{"model": "multi-label image tagger", "dataset": "coloured fractals of 300 iterated function systems on busy backdrops", "train_examples": 195000, "image_size": 40, "crop_scale_min": 1, "horizontal_flip": false, "color_jitter": 0.2, "arch": "resnet", "norm": "batchnorm", "activation": "relu6", "padding_mode": "replicate", "depths": [3, 3, 3], "kernel_size": 3, "stem": "deep", "avg_pool_shortcut": true, "widths": [96, 144, 208], "num_labels": 14, "init": "orthogonal", "residual_init": "none", "optimizer": "adamw", "lr": 0.0021, "beta1": 0.9, "beta2": 0.95, "eps": 1e-06, "steps": 18900, "batch_size": 128, "epochs": 12.4, "lr_schedule": "linear", "final_lr_fraction": 0, "warmup_steps": 3780, "weight_decay": 0.1}
Rows from block 4 of a small multi-label image tagger, named by matrix and row number. Rows with one number belong to one channel. Each number is 128 + 24 x the weight over its row's rms, rounded and kept within 0 to 255. All counts start at 0. Numbers have three digits each.
After each channel's rows are labels from the 100 images, of 14976, where the channel reaches its highest value: "top examples" is what is common among them. Only what is clearly more common there than usual is listed. The data: coloured fractals of 300 iterated function systems on busy backdrops.
# convs0: first 3x3 conv (model.blocks.4.convs.0.weight, 144x144x3x3, each kernel summed), inputs 0-143
# convs1: second 3x3 conv (model.blocks.4.convs.1.weight, 144x144x3x3, transposed, each kernel summed), outputs 0-143

convs0.130:111117104119119158112106146121161142138163101142111088106161150137146127109112151138093088169127143154116135117152160136121175103146103126128147080126176120115165136154101215184124162110124122129135177119145170166195121105136118126154140112155116122119113134154168109109133110123159126114102133125139111135140095147139154154149090130164119168128140124115135125132124159128121132134147108123123129185129135136155160152144164129170154
convs1.130:114093101131087089121113115102136095071139123141106094106148118099113130078126096122139125119114129104120123142127139132095111095097148153121142146123125084127116100131110163118112113140135101118147140121111145107125078124096111075138112152098059124114104094119103096161122130104130105136114089144163110144121129125158112157113154130130133092067119114069145097078120103155060126116125124141123104111141124099093127120127148126097098
top examples: yellow; white

convs0.8:131149118123079098083100107119109132111126088106127129124123133089112140123121031090144101137104121141110090131090119107111142144128152137114146130142136083112162064110110111098102132107155125100087113186095110122104088124135088123155127117118145108088108124115100163122119133122122113123149129147112136103136143130126122150111132111107118109081118134103129130062122109115117113142103136048123152120147124104137141121095145116127151
convs1.8:081142160159118148083159128145132139142116095132160166102128124115145121110126046128109106211111138115115121138124129141169134126129132126073132119143126089157130103132109130117162151132135147157124124174130143152119141131128134126149099103097125142130093127154143162111151151184152140142129091144132128137108148134110145124146119135150165153129131088101122096107168133110133132139060128157166136140127138128151108139142154132130206
top examples: pink; purple

convs0.126:113133138143113154115138153128144140105152153133131092105120148140117102109140142138145103108118147099099141128138114117134118118144136089156139135142112096156150160098112140112096120130110134149140116155112140108125147099086078095133120130141120131108081099160147179187107120179148129143133112131102100104130132186099122147159155115121125165121100125133069120165105149154146133089156085127168117112100111206150088116136131184120137
convs1.126:143112130179168102146107121137098111112146152179132110098112162111107097146177057135106134103136156081112123111103121161136110116136135106128150139159103143137150109180131086125136134145102113109130127140106092137088127119089130145192131121106118116111107121141106123116144114145109104143123099128126074119141130133087150157116164157125151122123127134123076097100125092144159114108112152164135134090135156167118143167096155114095124
top examples: blue

convs0.10:106131114180132119146140177117146086106132127153103141143086118142104140110132122102098239162125132113136120111115136101127129188101125167142117096105113115130128140125150094141160101158098153165130114131084113112113134140133135139138127147095120165129116126106096122106112164101178113156130127114100129155118108195146086094099140141127128139127123161146129165128137148106151133120130173149128128133136109136128119100109115165117156
convs1.10:145128149131098129155101122154129153115147143172084082149060108095149146128113139162148140130108156101108121156112128144126099143111167127176150142155126070141138122109170093122128116173106141136124120118111124120066074165135146143136125148133129084130133115104139085147157123136099132152107103130152130114151105114111104093117118119182156127122134110100101074122129109170100146109093119133097130161124154095120110156126134152114143
top examples: yellow

convs0.29:150140118123097116142144116189126161162122132109160114114110104120141175138111161138102135123128156143102138139155129119131090103138151105157170209106086139131119119118136118097135139111096104104146095130138131132119110118087116142088146130180130109132182105129137089123115152140103126122162148160102080153158159078112136177144162136110121112102138147121112156153101136127134135105156095106075153115138156137141154108151101133109130
convs1.29:136110100131078139156090122108111135063168123137133117128125132119105101095122132146121137104158139111139083086120123172095100106109105137116076148102107156116096110138232111136110122126135120139124121126092103102092108152153141115121113137123105120104145117152136101053131120095145097130055138116109099137105136133139099121102116136124131159087132127122116142140130113134150162103103142114133106136122088115098120137103128118119122
top examples: red

convs0.31:113131138116127148151134172106140109122140114124138089091125111117104133127143142137127207147112167156086127139138106038101133146146129087139109100120158109122121134059116120090113102098124150154132115160120112111126120062143121116143122108072111126127131139135138109130111152139141113124127146121127094084118131161120162082129115137117138166115163090134185118150090117114112133116147122120134121088162109138092128113109143131143095
convs1.31:123161095142162126096128137122170118082079132131119103171112108157118135131153141091147124135164080135103189134177104070159114140133125111103129136171156156129181129086111159131148145120139095165097112163120123095117112160124124121138124138112129134125115146116146116167125136115196149086140132098121116110133105156128131118117083107142116159116141122159154144100122128135128118144164111157143154131137144082146153127166106161143137
top examples: orange; pink

convs0.2:136116112132097103101067155117136129099146116110143122130111123100118111162102064155121119130124148105111085104103129157064098152178084120151119133142109112126142090148130144116088109114128133125074126163115150111106116120126137113108120093164124131082149097143148139110118156104151105102143176095109145124108118122111114114110137120123114134089120174115122118093112157129111107152158126080103114108183152109119170127106145096097145
convs1.2:114099128136139127121132126155126109158142121149158097124116132118188156147120085147102079127132145128114140118130121129090135094124107110124121156111126126117151101139132133147135134120110120164119156160141113102108119124114071111153116118151115127148165104108142109125151132164165160128100098149142108172140128132124140126155152120144165126147125084116119124120135146072134139002122129141125140159140127130183082138137112194132133
top examples: blue

convs0.78:137169128107162128139160095133136125111062114108093138152117141153126106177111157118134094140108114106152167132142123092166141147144081108159126129079140147140153141129113136113135125178089115114133103111122122117115104124129131098133105134149116127130117150115132101201125131129113137147159141077134137134128114094145111139128114152112107117159137160108127125151140076099142133093070103151118100131156174119163083073131089159137114
convs1.78:144156192116142158126140181147148149128126123135125141128152123142149146146154113142127145160154125145137164134131109143181151135184106121169158093076140143140159103158141147112150140134140136136142129137113140138114130131111161119131126150101118178127098131153146160156131140140137152131097166157142112186152110143144135107138110168120098180146153126131159153121124126119160119096099134157140115122154128053193123116130116171139166
top examples: brown

convs0.52:147074130142075147115151136101106138109116123123097095115118137088113129135125077150113092113125141148102129107104114147138173134132107111128138129128166100075081057147135114132083113105102147120102150115125112116130139110180152138112104141155127144064103082147133112128130173094147111146131140099117133121120111125172102119138107125117131135130074155131146144090118148093142108114110118126127076155124122108137113122100119077162144
convs1.52:121088119154143110144141081121116131116138137124086109096082129123141117158101096144142093127125179094112092135132102101086097121149113121179113127126104144146122072129166125144124128147102123115136138089128114107104112115113111166161102126147095124141154105111136079156117050095138112166091123128148091157123128094107142138123144145134151105130093092139099147120083117108134140088107161109143098121131144103115119098160113127086122
top examples: brown; dense

convs0.44:131134110076151145099108112144166115160139137113138170154119151134174135164129114092128119154100134109151133093108102093128151107104120064146113132113137154171115134138120163082130158134120083119103074124129137138128123160100088093130104120104175074126134138146167132178119110159115129109162102129105091115144132077131152137130131108115092138110149098132079118155137098129146153141094115130118110100121123160120139114177118147134126
convs1.44:126108142168122118166146172118121129114143140139097107127089178125119156061101106117120104119142135105083156146137132116134133089104140089117091161133107102120116103171132104094111120137134086152119151113120130126103107142096095124150066124092100102091114097187122090106129184116086098159115124147124133110131110129146097157092159164127143142125098118130102122131123117138142131132115085166141124100125128119155158103115130157129102
top examples: black; brown

convs0.34:126126110113144140126119087159151107152152125117147162191081158118163161160112135117134125137102124136162133111105126097132140101115121069156147168088121141168113135171135126063146161145119109110121063100125107158126125183100105111094094130114179103104161134110154133152134120142125133132170112117111146099151138058144140139117152124132101122106122125140106130142166132132140153132121099130089119096102117133144136108156122142124126
convs1.34:124112137146123112182136163122124120115153139134117131117093152122108157087069133124134117119129129119111135150134135123128125099079145118137056156128094127121106120128129096108120076140127095155112158122108123115082129144123102129147078131069083098112123098164116091089150188108082101151076109132136134135131099103153093138084160160130140142113121104137142100163118124143127125110112088144128113098111130116120143133120148157130085
top examples: black

convs0.84:142118116090129161082121110125146159159127103138113114098148162140182124140108132113076077149095116112113133104148103108137166090108110093117103085133151118128122130139102194142108167127133094086113136108164163138163121106116106114139128113138154089137121140170175108156114096155132151119117083131115059126129110094130158143148091105116106141131159117133105129152099132130135141144116117136103114151113122149136142129184137116155144
convs1.84:113091119150116095108131110096114117096128141133110101118125140117108151060136088096132088114101126094075145147123139108121113089124138125113138154136123098111100106158099131111108103146171090124136148106126144137128106113097072084135071148097089110088119089134097107138129134107114104129122098162153122110123135138161111175081149158125131093107090114110105128102098098156087113149106133160145088119131119138125156108133135115117104
top examples: black

convs0.26:138136098123102106125109129182128159162136125122153121113094101116139173163125149149104146128123164131112136130135111135117071116162141109149167182119063121139138132137131118092117127107113099093129093166126130137102092108071115120089123101154128101133164093134142124128098142153133120116158148139083087152145154092081143173142150136109096122101140149112097139145085140122126119129139116092083146107151152149121161114152137143091135
convs1.26:118135116126094129162123136111130120059149102152142117129141149123118113096135130155112122134171132120118090111126119161125118096114102130121090138095113127118129098155216138142133129124127119160144119164086124115087097161149141092132122143122095128109142133148160118052138113100161119142054141116125078140097125145153085144140113147137142155096139104092125110121131134112155146101090100131134123147133083099103097139105128154125133
top examples: red; blue

convs0.122:145142139127156136131159084152093127110072157143095124153096164153143148113094150148182092059162065112116148143136101121121148132112162109118158131105137145111123155144137093102121094180118148116118137100137103091114112144134111142118151131130109131112105104114142127115107167145128146150141112144108163094113117139135103155147120104096134099131092165142120117152121138120131089112141099139131145123096107129138115057121093174132099
convs1.122:115137145151166110129147138096093103125123133167188173125109121133136112152132131125114117125150103123129115170090164148143119113171171173133135124166093147125140154107141111153138141132154153153135148113102083133081140147126109169093156129157108138133153090117104166156167095143112150137074119165145129184131126156120138123134146129145161121120107078117143093146154120123129137094091115124119144152119102203142115147116132144129136
top examples: pink; white

convs0.119:123090124157138119083121108108050116125107095139112145113148140128111126125173129115141133058139081164148109126083155167108142104100101165121082085123145158100100110163108094159118098128119141100126165126133114116145116136161154141115127156122104135137118125116092119111133142105132111128096111113131169168121084132163114102104100107124117074123118122122164146134161134132118067131124169126129114156122084132134125114118117143143130
convs1.119:144086144137148108113103100141066142097117142161133154167110085102122123118123080149150110058146149126146111129109134128110113134179162109141173111140096125064122122118111073130113079149101147098093112103125131118143118137127102144101137136175123086121117106105131130134122100120105164143121147110171140159116067136117097093144119140130159094154101140119105129131131136129143095144135126118109119122159127174111133119112139141095119
top examples: yellow

convs0.96:159139178126114150133147121150135159140130171089129134136121137130131157148111159127120126125123157146141137137124109123149138136144139114175138141097130180116117102153168135070129129113113117086122095111116129107136130118128124116097122100156130101114168107127128100134090156125083100146152167135075120144139149078132123147117140156068074118097135131148159167160130127098158145093099123107084131118170149120144122075124066152129149
convs1.96:149126153139118143173116166117135171107145152116108100124142112150122099116147143123137143125144143141117125125114106146124157168142099119149116148109160199131113088133209115123133123133133104138133134099095095125097091145150124112149100119133128123101149139152109055126141144098109107145090160151111106126110135147145098115074111177136123132129133127140157192145122089122146188099089152140133108142148105103131108126115094150152125
top examples: teal; orange

convs0.4:141138130139077125140148135118112155069119131134116075083134091094124118110133145124100118131072140126059115129148149090156120132108131134149159110127118043095111128093097122173136145144147118146166113117122097136126130106117111134171105134135101148149116124125107116141131126124141114161123076114142070128137128177112125113119119136128142125128119131136123128122110099150155140131155138128150099162069093156150087132095145087117149
convs1.4:159105118087085071139107089171097187132152135147112092111115083122145138134181107123089140103094149118128073097076117123148111141140134162156169134142116114141127130120119101154091156154114141095133118077089100114094118139139153123130146138141143091127146124122119121109138048153093093107099147129142095129144140112105122114135126130135111129097131128136115144129125121141137109117145158116122145123149097126098119148121129088082139
top examples: purple

convs0.137:126134145085146138130141152103119151084138147095146146129120120133125081084115143150190126109138153111085184137138123075150122145172146088144104149139131155148138138111168095112073108114155112160130124178120086112100122119139115081140120148116117127113135108133130147149108183154143151109138198115136117089110150148136142112149112115141101150115107156140150103149106117128117135160136091110146111116171149147125141119117152152124088
convs1.137:135132119165153116140112096136144116096127126156143109155128138115125106141158109143147105126142115116080087131119102072119131137139156085135142120180139147155169097145130135132125148163049082152131130140124102097104102121141094172196125112125127106116111115116138114158171081149139158135114129086150080109134125149099144093134139124141159132125103115117127116081108129123152144066127123107149132129152139131109085165115119125147107
top examples: blue

convs0.41:115163138120106165168119120073111138112092114132133116141100152148117141111102125182137093105103157075118130129154116153093138154146121146104112116116111110119134130119135106093155064135147121119148099116130160095119116074117127125135160144130095142126106108166136133107133202115098135135165139126144137114083107132118095110134113117142147115130128200105130122100110142133139074130149145119111142084141151098096129154140123142122066
convs1.41:086122115109099123105135113174176131095101129113177106110125123127164145094098125135131077140150131113096146130149093126131051133110127117114139185156101135140135141096159152090112098092125131118124079133114120131113133104086115083097092115126109151108171102102149117112110111161156153126103116127102109122121152097115135158149133135099101133120116117117157142127061134127115116125116094135118133080091118083106140109155117117118133
top examples: white

convs0.22:113115132091130147096068166094132116099148130120140117137116152147139118137087108138134101132125107127104085064132114113106162117120094114133102126157156130095138145139116139120111118102151093136089129145126118123136102110115104048152096062121131065093115137165153151144130152129079135084130141125152136081098089168121132121137123081101119161104135133097125094134112138137111122136126110098136089126137136144130155153123110141135115
convs1.22:111106138122160167104145173111161114124130131127138147158121145180159143121115137134135128141158092118124167127150135126112120125136129136121093102192137154125139163138113141127158109101157083188129120164159156127136147135114132080133124115095130118145130157122147142141154150120177152080114113130134157141122132138119144071149104113142134150144136126156141132141165215159132139171152125143185141132138159103157175152151134143137136
top examples: grey

convs0.90:142127145158133128107153121101068098127105106127101134136137132111054135100122127091131110100128116144145105128066139131135147120111125150093107108119127123096105084145111097099120110129143161128110135138083113115115124124151112162133088111115100131075124113091062142098141112075152084150095126121128159133126144143117114107082100128131143085143085141138130158124150128098156088118077128130135128130113119133142132102067124104117126
convs1.90:056119077160131102116155087160121161126119116092142146105127100155109071096119111094113113126130123150121138105115111128142117156142079121100136140134109125116120148100120103146128154096157106125108121133097072100138164122153114124076111112189163137107149133136113128105122113132119125085132177163094095131074172160112121115122138103121103127141112138151126131146131131107154145167176108146131141144161128136144133109111090117119154
top examples: dense; white; brown

convs0.9:127125151163102138118103146110120086162148114137133102064127084107073120115088116108109150141071142106105120126080134099124158158133133133109122093108139099116122131069113137109156109081114162152121112128102147133132144059115097127150129120093075142133126117121066139107133153148142083159124126126138121108127136155091128130071134122125163137103127149132136125163128124113123104111140144108121138110158109151119109157079116100140133
convs1.9:073125080138103129052153146090180107077093111088111109130122113180128105114152153099115125147134099102121180119173105113158110116114095101092144169132141121113144132100114153134118132082156120135113103125106120102108141154132152070120122119124121155122164133099127108153123140100160129079155116138093111120116136146111114162109111127142092133142146140157126151128136125112136135151157103144128149126128152109144155117152087118149160
top examples: pink; orange

convs0.18:128136095140135125150157137134154094080142106107111168152096116108086089142122148095166082153155132113167149122111131118155136083156130092126140177065133146144108126174110125098139136126138148131153105125081101146110140150103131146097102153158113152091127121116104132102151125125169122128144174116155171104156118087143097153106118124160121124119090155138129141125140148108150140117131079131145122126109158093153145114073128116143156
convs1.18:127120128118105137159116124128140080143143126158108120135136129108136109137085126162095168139102142122136072148124139128116105144111158118145114150108066133173125119100133131098114143160097129143136117122064129109100116137103124141141159142091072108141099136115107111125138150130105087158079113121131128104143124083125134143105140129154152114111120114095133062105118124156103157070130131113110139121149127063094098174139141127079105
top examples: white

convs0.97:153117159098166101095119079122108113105126115107114148150140127114117121130127118108173069109129084128170152074099138176125131098149126145120133146131122163119104114177139117083110137144130106106095141170121105113110085162124119090142094091135130104081116137086109139132124129113080112114127143117141167103133103092121096142096118097082122087144119148111151132146133131119123137115128113117134080106140153083163144124095096109123138
convs1.97:137122140123153152097153134124136100134147132144178158134168142156137123137115140130107121146115117138146161147127169143139165091140162125141143088149117149138130159142113141101162142123153139133136154187116158124159193119113123129098124134126158168131147153129108148139172162144166135102140116147150130154128163113138141103134136126157159131162118133205139148175148158124153149155146121160143177136152108154199157152119149153147156
top examples: grey

convs0.30:099121123137141134123130127100124137135126129157134130083181053100095109072098138149147109120133128191145104132109143122111139141126123137150111073116166139105130103133124133163127138114122148146137136065135134135162146100197135173169148111136099122133140148112105120069128119077136119123136125144126143123140111139142150088109082155136113126134084126132182132106153121110155119125122100139142136153097125119130110124075155103156129
convs1.30:131087132125095132125099114136161138104127163123085132119142091121087117103125117120159139127140147136136112135093119091125117110161147141131207141121128120116100091105105174129112151140142099122101147100102136114135085123104103083124141143132144125108103092118105138149118105117065091132154144142151143112124125136130115118114129137124116095091127142059162120108105097154065142139165118137106072113185092129117102113104114136107107
top examples: orange

convs0.70:093124128105150126118110143105108102143121122123123163209093182154160195101111132116135129112115127149166132132128145117119162165132112130122122075136153127101136172162146090144153095093128113153136117071120114137142131194145144136168136143069165109122120174118139124092146161098114137105110121125131152126105121136160127100104143133134136135126148087125126117144187123123083127149125149143123121119093107137151149134126133141143134
convs1.70:144099143136116112149114140130135140146154152152100130121101116108145174095099105135156116114120143129137151149157125140114125149133157163156121114134121111116108098135104128101119071125128095125135161110131156109132078131093114137136096153082105094135084073108135097125133175128090122142095133129160160150142078098151134115120163153125136108109116131085127073121099107161081092139108109136101072095134176125114154122133156156111097
top examples: black; green

convs0.101:103141140137132118121136165122121140107123117144133171160145089091122146108119131132154146125141126213166132141105149116143139141139111129140123117108182126105102113145152095141165136124130148150125107124138101132129129144205149166132118146146122145145123144075117147082148131091133144125145107132153159151141116162204147108112117159116118114145137093118205143102164113097148103127109127143146104165101128099124118123098129087152134
convs1.101:146100115133124135148085110146137147146131161151097147145098092129139131107102093130143150124145162143132122165102104102101103150182151149127193112132096129135120105111102125137116138160109130146112133097116126102126108134120093115122143151085130096127067093097134098117128137124097122163082137112148162144131090103131135097128115143135147080086101105098169084095122121139096125090121144120101113111177124089113090135115131173091129
top examples: yellow

convs0.19:118118131130107141135110113063081110133087101129120099152123131115097144099107128127119105084083140112116114120120132124099133148120116158102080081114127100102112121138104087125151034096143123102141136128125131089122109100140105140151133134081096118127132137120108112095143166086092114121128107140138131128086117109116111077110119123125151109135149121138124117125128133112108033107128152126105126128141114113129107142115113097127075
convs1.19:060130089111122126098156092150151158123082119086128122126128092150167131104130126129138119128132108105121165114177065131131114149119100108123125143143114124115117143080151132108106127037143114110113096128137138109155138112126143091072112115137136153128152140098152120112108146145153154079141145118101101129126139114110131143153119107103079128146145156145096136138109147135121118176139098141107137100113140121115175097160095111125100
top examples: yellow; white

convs0.5:131141155111148121115138137114116083098168117102131159098147130133081049119151147091127102123144120112107168133082125094157132127150134094140067107128120149158144149111142100136098132097125133099135141163093087129091109125129108096120118147141079154112141109119119135171131126152149146136081192138151141098130155124098145106101125113140126159134107160128137126165093126101089138154114103116156122116163169147143138136093144118114119
convs1.5:146113147151132111146103115136157103101146132162145131167130114124120089159129094134146127132150128106148070133101114121093093108132142133128112114143101147154158092121122142136147137159093129135104130126122129098117109112129096163173140084113124119124103113096115145144158108151136146135079112076136108126097130165064155090131141135135143103121115099115116095092106114115144144042097129104148116119138131139081068174122137147100111
top examples: orange

convs0.143:160122123093180100145135111115092124130121130123126168113156113096111115134154122144145108109110092157180124127093150201141120128101124183144064181134134136126121108166158109122141160140149136093119134144151125134144119159141163126128112140087137133137117144105112132097123151121095100105174122122129191166140123088165102124102149121102112096146143128118181137127150112162099152126131153132097123129154105088132155112130112111133151
convs1.143:166102117077129125099101113121114120113156153161137141142137124106125130127081080159153112124082150130132125146136149125116147064158163127140166112119083106137089109110120102111104093166145169131078144114105142096124142140124096143160118115138116088131099123083139113111127165113101129149120107123144133121129080094126100086126112167142155077142106142121171105157142113131106123134098143124096129114139072150127128156115165153109109
top examples: brown

convs0.50:135121142148104150152124159134119100116120153114146103110117140135131130126118158166124102110143103127107073116121075124137141144130151069198136146126125123125122139066146138094080122130125107115141113093133124117137131124114126099098125117161106139100149118147135095126074158129110105149137172123091063112129150171109116146146161112077102129092125130134115113137081140157138148119165055090128123120147137124106136101121114163125139
convs1.50:135127134195154133150142121108112103120125153178168154141122143131099089144153149154101162096135102103124123140113112169142150085135178135133109139139120131127137142145174096129101107155148105125167158113091060127076129113131151110164168138102102161111150133161102081137143127113106140148087134161112136151111127133151110100108135141139159081142139107123117121123127127153144139126135096168140134148144113153134143154099127137124063
top examples: red; yellow

convs0.81:090109111154102093111116124123080127104091132123130089123094076103134122100127118113143131085134115127076104126104122077116111162100151100122136109130148105085115143140103075142099121119103149140091122119130080085113134116153088148142126114135113132096099082078099106115116160123114143135157094147110122081125127172127140121121133134116122109125109121113143122116103110073149107089105095110132135133119115136122064100100093105137109
convs1.81:148132109108135142157105153171131161100158137108124107131145104121179164127194131127126128155135120161127136099102122147126112108162093119118141152153130164178094139092191131117135178102185108140128108099152151117123140111093101111119135131116138133119154126111135131111112143205102148101141114126130128118179121142120137120139129101113085158102151084123171144139122115134126180135146128141128117112144164113145131121185107100113125
top examples: teal

convs0.87:149148128110093114142146112178129157153118130111168127119116104111143172139106164137108130124129153142100137144154126125138102098132162112164165212107091144135116116116142118096141141098091101100151098129141131130120100119101118137091148135172132096137195108127136094119113157139091126126163143165103085147154170071121137168141159135104121113099139144112127155153106130122131138108145095099086161118136155130144144111151099125118133
convs1.87:148105111130079145156093119113107131075154124144142118127126131115103103092121135151122143101148138120146074086119124176098101115110112141109083152096103162116088105148229099135104121131143115136129120132091103114088088157147143119124105138125109106106145129149133094067133121104139097135048143125109101138113146130136108118095115134127133149089139132121116137135123110142149152121106140114139101132118091115092121143103138114118118
top examples: red

convs0.115:143126088097174088145142099123092116140128099113124159095151139122115097122159139132175064094173106128165143128092124184147095098094109147143081181122100173149130146185129100143118160114127135090143161142132135161131100164140137118119099149134113150116157137116118116092137151138121129133164151133128173146148147103129095128104169136124111091128141121126148164161115128149102144119127137123127129112154122110146166109128119125093140
convs1.115:154095124101135114124101110127130102122143125144142153124132121104125126135047086143154117120106125124141077132127138139085114085148148129132126113130052132140119111113116119105100100167137164126094136126108135112126124123118095159162119088142112097133098125084124113123129161108115129129099112086124154141106082083102116089119107149129151082124095132126145086162133105117123117086096146095103113102133091158101107173125156151092116
top examples: orange

convs0.16:103128152128134176091129098089124161130121121161151126077163131140115099100122127133113063133129129123136102128110128153130155139153128138149085076164161148092138114128131172202119119090115138105125163117129147125161151069139109151133174128158098112133114152169122143089126136125144113125104171143133130148102105128139101139117080126147131134131155146123121138144126138124110108129101091136103143179145127185135111161103150142158135
convs1.16:139117137127110113120129102101133138061148163142096114142154118110113116095155105122156112138136165109116151153146135130105108068134161158141173129146132089129118103129118162108115098151152112118123140119150156128129085103098112090145125148110075112116108078127132097157120109124065115143139097159156126135126135112136109140113149162128135122107096142073133096079116083180062137147113124153107103117161120137111143115134143127102114
top examples: green

convs0.105:123134125136126127123136123094113100125096111141111101104152090096032125105105132115149099121109139149113115122093129107116142142108124133110113094082135115120111097120094107112121117110143131158156127121074126132124124091164120156158123138119061105095127136114072114096137117090127077124128111126145114098135117142127114104079087124152131123139072134143155125101147123120135114103106113131152127138105119100113111120043138090142115
convs1.105:071123090129106107126158106159163135116106122077124124098142089164109089083109130121123122160140115138111135095133085099153108128136108112111168148119113124138126137086127151123123167097134090115113095126108126096139148130116131090087137117138161151124143139125117130126095119139115111079184163121094102117115155136112121130116140121109075147119141133143117127133108119128135165156208108151111129098194125110131122104130082103103150
top examples: yellow